Weights of a small image classifier.
Training: soap at rate 0.0038, batches of 512.
Data: 395000 training examples, 23.2 epochs.
Rows from block 6 of a small image classifier, named by matrix and row number. Each number is 50 + 15 x the weight over its row's rms, rounded and kept within 0 to 99. All counts start at 0.
Before each channel's rows are labels from the 100 images, of 14848, where the channel reaches its highest value: "patch colour" is the nearest of a few named colours to the mean colour under the peak. Only what is clearly more common there than usual is listed. The data: small renderings of single solids in any pose. In brackets: how many of the 100.
# sq0: squeeze pointwise conv (model.blocks.6.sq.0.weight, 64x256x1x1), inputs 86-171

patch colour: black (48)
sq0.1:31 28 40 29 20 73 60 54 61 50 37 60 61 29 66 47 59 40 47 52 51 39 48 51 40 34 38 52 53 57 63 60 53 73 57 51 50 46 53 64 61 38 88 52 57 48 65 52 46 69 60 49 57 52 30 22 71 41 52 25 46 19 35 72 56 79 40 43 63 37 55 19 68 47 41 73 41 39 59 44 37 31 48 93 44 40

patch colour: black (35)
sq0.50:51 57 67 61 48 32 48 61 57 58 53 48 55 62 54 39 38 71 14 49 29 44 43 58 58 82 43 70 50 63 45 61 77 32 35 70 61 51 53 54 50 34 64 43 99 35 55 56 50 17 47 72 46 65 87 26 47 59 36 53 63 57 39 31 54 44 53 45 37 54 40 40 63 65 86 63 39 53 67 61 26 54 42 32 81 59

patch colour: black (48)
sq0.62:48 27 45 52 45 69 50 82 41 75 56 60 53 37 46 42 67 51 31 64 52 60 29 35 59 27 31 42 55 50 52 43 42 61 30 55 55 57 29 58 63 75 38 62 39 62 47 86 69 49 58 22 30 50 74 42 39 97 24 48 66 43 45 34 52 40 57 57 60 21 25 45 44 79 56 55 33 51 57 39 32 53 22 29 51 50

patch colour: black (38)
sq0.24:37 56 38 67 44 33 43 69 62 42 61 54 38 36 44 58 47 20 47 49 45 47 29 61 36 57 43 67 41 51 63 73 40 61 69 52 36 62 47 30 63 57 66 57 43 68 35 66 30 29 61 59 80 33 51 29 67 47 52 42 59 66 25 48 63 81 64 42 65 00 50 59 65 44 67 41 55 48 41 71 51 53 43 31 69 70

patch colour: pink (28)
sq0.30:34 60 33 23 53 42 75 45 43 35 42 46 64 47 41 62 42 35 35 54 40 48 34 19 55 52 63 39 11 40 45 67 75 32 41 33 47 70 62 63 55 00 68 36 47 43 50 59 48 79 55 56 23 97 47 53 53 71 46 58 63 52 80 63 55 38 31 48 40 23 48 50 45 45 37 41 61 36 71 49 55 57 38 42 48 50

patch colour: pink (31)
sq0.49:37 68 49 40 37 66 65 42 57 57 59 62 56 44 35 56 41 20 47 48 55 34 61 49 50 57 51 61 46 36 36 52 24 38 52 48 65 55 39 69 39 47 65 50 54 55 35 45 82 42 69 72 48 77 47 39 62 37 42 48 34 76 44 75 46 48 63 54 31 94 47 67 40 21 44 40 43 48 63 71 48 56 19 56 40 49

patch colour: green (28)
sq0.9:61 40 56 59 36 27 54 59 68 51 37 60 40 57 40 55 59 52 37 45 64 44 61 36 47 21 34 59 54 44 59 44 52 51 36 52 54 56 62 58 41 14 41 62 43 61 23 15 46 68 44 03 45 26 29 53 36 62 60 31 81 61 18 44 66 36 71 53 52 43 34 32 56 54 46 74 52 15 73 61 71 55 32 26 59 24

patch colour: white (26)
sq0.5:40 47 46 55 42 51 50 56 24 56 67 72 69 34 35 50 49 53 37 54 44 62 50 47 33 30 46 46 71 59 45 46 61 51 52 68 62 55 64 45 41 46 50 37 61 49 48 20 30 57 32 59 41 50 54 73 46 70 62 69 36 45 30 23 42 67 54 19 61 19 43 32 26 52 39 89 76 38 82 74 32 44 26 66 77 63

patch colour: white (46); pink (32)
sq0.61:64 41 57 49 37 55 48 45 55 49 60 61 66 44 45 58 55 40 58 54 32 48 38 57 62 66 22 42 41 46 53 45 42 50 54 36 64 29 46 56 37 33 50 46 61 52 74 66 88 34 21 58 50 76 54 74 33 26 46 74 41 59 65 82 84 30 51 58 31 39 34 67 52 60 22 29 87 30 46 67 41 65 49 52 43 30

patch colour: pink (42)
sq0.21:45 66 30 54 32 59 62 54 53 44 58 47 40 20 53 58 50 47 73 64 55 41 58 44 23 47 73 49 47 45 56 46 39 56 44 65 48 38 53 30 48 27 34 54 67 66 26 19 53 45 57 69 55 32 58 34 49 46 38 38 36 39 61 39 35 46 53 26 17 59 45 44 42 50 36 56 81 44 55 44 81 51 66 46 69 24

patch colour: white (30)
sq0.7:49 60 20 30 55 67 65 67 38 54 38 51 51 35 39 65 42 40 45 30 50 59 63 34 64 65 49 43 43 42 49 16 61 48 28 57 67 50 70 61 49 32 62 12 40 33 58 79 46 39 61 49 44 55 55 27 70 48 34 39 28 53 18 53 62 00 58 51 79 47 60 40 38 35 43 57 43 55 52 43 47 66 62 46 54 65

patch colour: black (52)
sq0.37:55 56 33 57 51 62 69 59 40 34 36 47 41 30 56 45 25 60 72 45 50 55 48 30 66 48 67 54 53 41 38 39 52 53 48 55 40 60 44 50 45 51 47 65 69 54 51 88 60 37 34 86 59 51 65 71 81 50 79 55 41 23 35 66 45 50 60 46 71 04 56 66 57 73 69 71 41 67 66 45 68 57 37 48 43 15